A small image classifier, trained from scratch: layers 10, soap at rate 0.0018.
Rows from block 7 of a small image classifier, named by matrix and row number. Rows with one number within an expert belong to one neuron, the router's apart. Each number is 500 + 40 x the weight over its row's rms, rounded and kept within 0 to 999. All counts start at 0. Numbers have three digits each.
Before each expert's rows are labels from the 100 images, of 14976, where the router gives the expert most weight on average: "responds to" is what is common among them. Only what is clearly more common there than usual is listed. The data: simulated stained blood smears.
# router: router (model.blocks.7.mlp.router.weight, 8x384, trained with AdamW), inputs 288-383
# up: expert up (model.blocks.7.mlp.up, 8x96x384), inputs 288-383
# down: expert down (model.blocks.7.mlp.down, 8x384x96, transposed), outputs 288-383

# expert 7
responds to: lobed nucleus; crescents
router.7:493425488545550488485460580464468395485555534552489510487511435466519454460497562531533505447467458465498440511536547506446537511458527445472510564499547503494468616474552516547486519494514490463502484538496514464439477494493454573467521472480517472560437430487495440524545497518584525581
up.0:543461507525549529502501458502512563440465481526434501518376514470430526585534556475547487525482510544486558443500512466526446475488490497494557595551574480495553406489495483517536590526504592503512511474484451451457529500533482482474547491492448548472459471500434455545516440519532540583
down.0:390505542464539435479524481496425518539507555487512539538568494457503475560529508526508498526510429445488482464495552542519509544497463515527501457467545487535505460516526534478545505544476532502463495544498497454538477548487578408479475513469546478469501507422440550482484509528455463523
up.1:503487498580495531459554509500502475513527487541453467498469549474518541507462526517508457502537464503553499520562580479509527519466531423644516498457473509540534477630553495521460549616474496532476456471511518493514469458422475502569520530519440527593465559499545505442542462492445483517
down.1:521446494465396502489488547578482552529520566489522469499515495464557497437549488446556515475506575486578506607496440543543470532492479504446426476487560506560489534496418445486451520395505476483504503521498467453556572513452503439493545478505428502514497457525501474574494489545478491492
up.2:487471553537529515492588480488465491529497487590539545512523492488491501585486461553492458535441424444420498472462459573499455469481551450536462484480526553539484440514575478523390556513509435463445516470524520474475428432542500550502441518502533448503523407488481513463537502527486493512
down.2:593470476474547488536468573526486405490424416483444467471566432509527525489489501512452554493508545477502517533503503490576515455558424541436552549491445522508560400493496458512484546508528569545506480557477490462540558471533498506518492522466489451480525542495556507542515584472521463491
up.3:539542493505477495490557474453516541557574519566531528517509482530494536501499429487478534508521506462473522538509541504409457483480537608533528563525464528475503507473510558538531451441523534522505541574518506520487508460546494491584503475401427489513527455522537533535504550503614505541
down.3:520499454464544528541544483454518443502486525515488480460516481509518521453491471438533494475561519577474430551504459534464540512506527462515470566537546487445480442485572467525446503503462505533454446560476491534507470456459485507515491467505550493474444465571471543407531461516530505430
up.4:460536506530469546491537616527494522521577437431551502560561446404522451487449437429526397537481470450485484534496489505519512505483509514610562486439453499437464452400483428466521505495531536528453511498463519528470569515464474408436450479520584480423522428528474461575446482451432566438
down.4:440521490492509521494551550527542514494476430442542485478500468517530539541469521582485514587476485508509421572489566516543502476562567454524430540540458459484451491449478477551554449554487434520526498534460418466606567492547503516468490428502456483500509477575550490516420498504576522501
up.5:490448485456496463499547440441576491528513473507478469555516480581489577514512469454519441485461431483390458471470485517504490403509531515489474506455507536542558520466503478594526541543530508567506417529525528562573518450524545420510545492599492488496560414532421496487506561427444470567
down.5:432491559465512489416567511419479458541469553526435508518448488478541499547550545546470412539562477507514541501550524466563479536543471518485463437523495543542528380488461498463455484502492428522492465564474424452507512506459526530540484453581483483547494543371489519509538503578449471480
up.6:412458476518478505484477453497452524472548471485468539479519521528532429446521494499472529500473512556501602448528496345532481429520572541446535471513455489507526506473510526485490513504533447543550541484506533503513438458562455462519501440510503519484486414464484458518534541479533482471
down.6:535519474413598476497490541507522549561529444536451445475530530468516513510583516563518440503512439561494551535488527516521466510447511522480402515440542454550434547547512515500528499487500491497489441450485528527558479544436444549515612437468558469445481506509447488493479513498473506524

# expert 6
responds to: no large cell; crowded; target cells; small cells: discs
router.6:448505464439504454420502563530446507462425437504449443483506439509477557490509514507521491444522510537482557537525512536493494568538459506482470542490440486485478482483545489513572543468501499465471450493502530471543551449556528432457576507459463437496510558523514496482464460571535572456
up.0:539551482576451470515498547500437491483469417452551507491434467536400512493461475523464541463542479534486470520571531489558505526554459445506548506438455460512533517478517518462502515549458495565454510547474529514489488522546521537569453534428527420463484455468483500471509548508483490485
down.0:524474517565482518537472545449583471463521480469491454454508556493477469512547524463525549531496507513458444491572566525407509517560469444529458434505406519529513449496484507467494499521494487459574545509485456538497497498496483538537469529511520527524489522499444573512499441526542510541
up.1:531510505479469479481473589472536452474444526416511400507545533513474517489495465466491507463501552549477518481531511460453469515474521473468516572537491470443561553504487526407531442477511542464496519517527493556508437538540519396520549518509551455535454398476429453510458519571476529450
down.1:566473446520479524482495520416518531479480487487472464498500578465558455444461546498576453534510524475448545487444496515531456485514517466554563471458473578507520481567500513533488463553464438504486535495574534547473490468431542480527484542476489571569561476467524559497452553553468496540
up.2:492493543451554500480497463526480507501519408456551511493444514496489486646496487504459506526483473459483442480499513496500426442484501472502518505474504504431548428410453530543455510526551479595541524390462460491480443508526493543542455458464555495483513486495524461490516538464449563458
down.2:461463450535466544546494542464446506509452491521548493501538544542509522525490460429536480559449474518512534519458503523504489525510507506507446407535498542468488534478449586521518522488489434524496489494446558561476456451460444515450522447470505524536544518584492514458466507520504560469
up.3:471475548539467509446408509562470477519470497514482527390473575522472485548567497568481500482514481475397524455455496444559495474501512451437476509407519500477478415450512510531439481502522453483478494451504512407464479536553470483488461488515518550521518475499441502519528541486549480460
down.3:446492487512479449502476553499514490574505474493528479385620469527545483568491476462514532517541504463569454484469567469500526541483515511441396546439469482412516474448538494561443510512494488494451539508576523475508538471447471498526445414450530479528526547549480524526506459506514528485
up.4:481523516551534546430556532550511447536543548544470558490468513535472476524464477497510458516518550495519541500453498559468461552468470444552502538562528517535494556508479503494464541396479496505476527461554482502534561433504523439482520536473438519479524498578470441536537454589554483540
down.4:591478618469493530463542506474533488391506565483480440466519505498484419535498483504510438452483478369491476542498441489508435506529493514493469523468590462504561507494450489484451507547424547477517505521556491526512475524516517509519479459530553489452501439528521528547590513463489492447
up.5:501462400490471486479522440533513483436512481477526390533524464483480541449432521536527527476483540482534482496519511470462556509516470534570514511515424572490519514537540415515571514481477594495516549492495501548511497538466553510580567538509483556601492509515465489490481490565451487520
down.5:521488539502517561508557491440490430514531602513540529434446513502475539530556534454456503476543519529489392499509555509526448498548515478533563522497488479487495481553457476414447501557450500428496521485529567475553513485478507455517448525468499560557437492518532478548505577583487465539
up.6:566508499502441584473502516472505537514525497467454490598497518494540565468450477490488522460535509459561546521482559547479525552439468470508477544505461562498546464557540464460506509580471455486566550448505473435387572468494553468469528544482500523484466478470511570534466525540500562529
down.6:459480490509517576553520561501533465567498545516482480479519513537506542469524547414527444407474500497454533508516470538578403525527514488477445541529539461497512443484489557498552516546487550556514492609477487495472429482483496473468536520535537545503546480429473494526566432496462468514

# expert 0
responds to: no large cell; crescents
router.0:545484555487488500543499454521507459527470503506508564462477496548498459547435461519490556607516483480492451505532495462510494494485545604512588481496513547490483475547443541525545508536474521465533478501518513542549495524508470495477476552547504546510504513592525483541505453454404440528
up.0:489516507497483501542450519458529519558429476443569499465508486457453520476438453529511534499461493481473506530551555560499543550425523513586504584509508527437514418473536537542500507502484549474514488427447527499459479502442480483500477522474481482511541484518546496412534504528558565523
down.0:522519558482567564511471420503545439450562497432565495453510556516476535482510482475455473489555426562487495437471529536450494493482528552502523506486487490453511492462531462470520446487488447502527522547497555530497444447526496431516483535532507519569460539545521495510510543535506465568
up.1:506519451512432485493557492510561539486444439454531443489455535400496511518500454441492532418499488480484458482449489537485445534475539542555472481548491505506506535589508541446548487439539496506572495483498439477463493523450452604487491517470475567452504545489523533522480607519548466485
down.1:478515456446461501513460471456471447544498452516434500494562500510502491548561514476470480460571535476527468506466490529484561510523530448429519555487485471509562515500470509528473448450472548449525489482453468409533497535505431452521552561521519550556476597515543449531541443469416482520
up.2:493494508481485585499535457504501415496564529461504480509459525418433558406520524473506536515454507487543487521505516516525477498482494456524447554481519414438443491489461498499533501442489505499457476442487506487527510492550537535459469538476484536566506544459446531502497481524447482496
down.2:492497475465512539472471563553500527475468494469567565556456469475518553548579527442510507512457530551436457516606466498605549519556537481514528537425523528540511561505516536533480499558539497536473595499460466557457462464520471463484480538510472431515547516541436524455532507505537507477
up.3:523516484571469490496454407502467512516527500497452520471522481500491489490490544493438539548426540479477553513465514441514486496518482486551560459449520454453453467497516570519458474557495511546532483483592511473521483506611470471590474522502480495523512514489441515566566394553499448497
down.3:454449470472467453458486475507477538514493518527496480529495549500538545452437401464482446570481471486472473545517467562559474450594464504605506517581509589479572524521459574510532492483520476485423483436527537499452547491489492514501436505496478476458549507564539511472516561474558460477
up.4:479568491472488538569530480472529463495552508568502555517548481504520575578568454516458551469468512467509474515488458533484538448473518577508497465505459470481532550537473552496498433473484482472457499463503448467549516509503510521436523504470531465472461608531412487444471563502478571422
down.4:492469486503507494495478541467512495499470469486445450481581410512434516520539525473544526434566548462586475545460491447489474475533474500433508507547549550487458504539474521555478521520505512479497539573543448514529515515502552469525542552450454499458470570439476436574554482537513469569
up.5:536472488509518535507529547530544514553516415547464548522480503524511456520519485386456546478522517512544540426557475545539519504545544469484540567490512509509460511514484474524436460481502398533475484546508503473518504615483499467434462460412458450564502497546609536385514526588480475524
down.5:497519553519539489540544490501489491513529517507476483582476498462471610478524495507452514517606513452436460447443513500525615462501487472516502527498513444501522403409533502530536467570397456481508489516503504464443468564546523546548486500497475505525466469513564516507490492479458525487
up.6:438540500500460541542401518496515489529511530546517514564387479530484506442476487503461456531539483504549499430484526466518492449500566516484444539515535534504554451549486491539509505496516595483505527513551466482454463510476440481525469495484610546478477453511493511498490493491485531501
down.6:477450522536453529510588475513498514514504519515530458574526507509508477495508422497469484481502558527470517516477411490440551534499521431472510515522538502468488469611465448538511461479513451549514450403489484460516475455486495524520479518455498567479502475506495540525470491533452488574

# expert 3
responds to: crowded; kidney-shaped nucleus
router.3:536543549500528504548549512528522547588504442478549558451434500542553505504475457451467455460415487496504431445534485527427544508560495598488534513477478556505502522532436496561530506495495419571485419482560493515569521529505502499487486452505550479444615504539510499463488506480520492550
up.0:508506453469510478467436480533483557502500555414521539626544468477507411439464513446546498541438489482518480488461599491554538519500514515465493451480472534471506506566463437469523463512525540513534490530527531448518558519492550454500565502570471454538475531487489493582496501529468523471
down.0:482530535512448501522520526494583443449513552454451566493565515504490453530449517524501474452583484482440501490490593473473440497536438474512491423458539513496541511509517495518436407538536497499484472490511520517370569507493543474473531512490486489442497449531521486521450495493542495508
up.1:482463531527509473544509543494472538480486442529481511513534528464492478525484503492471486493536541500519535484516449526484503567518526534561461499497527579572523473519474477516483569475570455560516511517490439498506482463475501544483508460465477448494539537442518568510439555489487490480
down.1:530474462498502481459481545499467478521507486528551551514506492516521524596519462521453526539457435494460491462522447512461476531513516569505463468510501437516478519491538505492492556469500495555522433437511463475521521507478490499539447515485440477534449539518460532513473521498568470546
up.2:508438523478550526529553527456475481454515515483452526551486534506571500493455494513504527549463499491470524460551499494554529478476613492471463561484537507573519429488502449484537476525526519481524486493482491478491470515512576566479415485456489477533534563519524455532482507451603481557
down.2:460526568527468483455544441509479498508426570472545556480529477589503524454547471509574526418472477470494490489457529511512488479527527471500480457470427449502550487444448483469516591575532517512513476477437503597545521513541483556530495464509458503534439520513479460541555560496478489480
up.3:455558486524438470524446583544489423493568510542490606416490478584530414551418509500542515492492513455510490470542485456499462530461523470486485516496524453570492546464444448525535513499511511490465492480438493455489502464504472535490516523503521515483512515469553426477489526544492559495
down.3:511500557435477466514518497504443483453507512494529447498488450507506460525446464465584506558566495476483498455491508517440507493491585537508478513519467490542528462511480487500525480556447555497497529490512489605439507468464539458507511494536498554474526538470497510538507479504538585445
up.4:483435509480582454479506452452516485486535444520570540551454471427531537556453493480459490444488570526485447541517500512498537504517475605497527451548552496528548520487445482607517560439526487495520541480486438483485484542520435525475528512482527488539494501476514609538418491544453506501
down.4:526452520455500498510489560459499473467518473479532490512523488498575489491455517473495545508533499435473523504501390519454472466519541519514549571439519512426539531565431516460475542431533522432515494481524472571576491516518530458436537511519523529472525574548546517475473490526475477457
up.5:507482578472507484528531541487513491475518493519496516420548468536524464498571476536559536463516537454520528551455475478463489501495521485527476508488497471450457475481454458455540498444537490479503584492486462501551502493470524512499527499486485451528505488503465503489452540556515516499
down.5:458492522496482598523498579465455522468557509493487493476480543523502556489476492455532511458555522486459481510534517491500424496533494540503526537522568501411473531549527490475507554522470455522465518518504537418448521433532481410579517536582516494544457485526516530529583477501430412527
up.6:511563412475428449529489505476548524471476528553476505498511520525540555568474519495434536481548586539440537484477399624522477540563435435539572514495493559436513526477501435549531490422501452463550504466498443401513515524503466545488498554539435480583541499494522544464444518475459508463
down.6:484477456522582510491527484480503492524520419464543497509528441454500516508505504551437570472495465506584432502468449541529446470454506505566546546504445565476451438487490476555469525454470442533541515468526500464519464559493515505420490435595522467558442504517452503497456529493489460492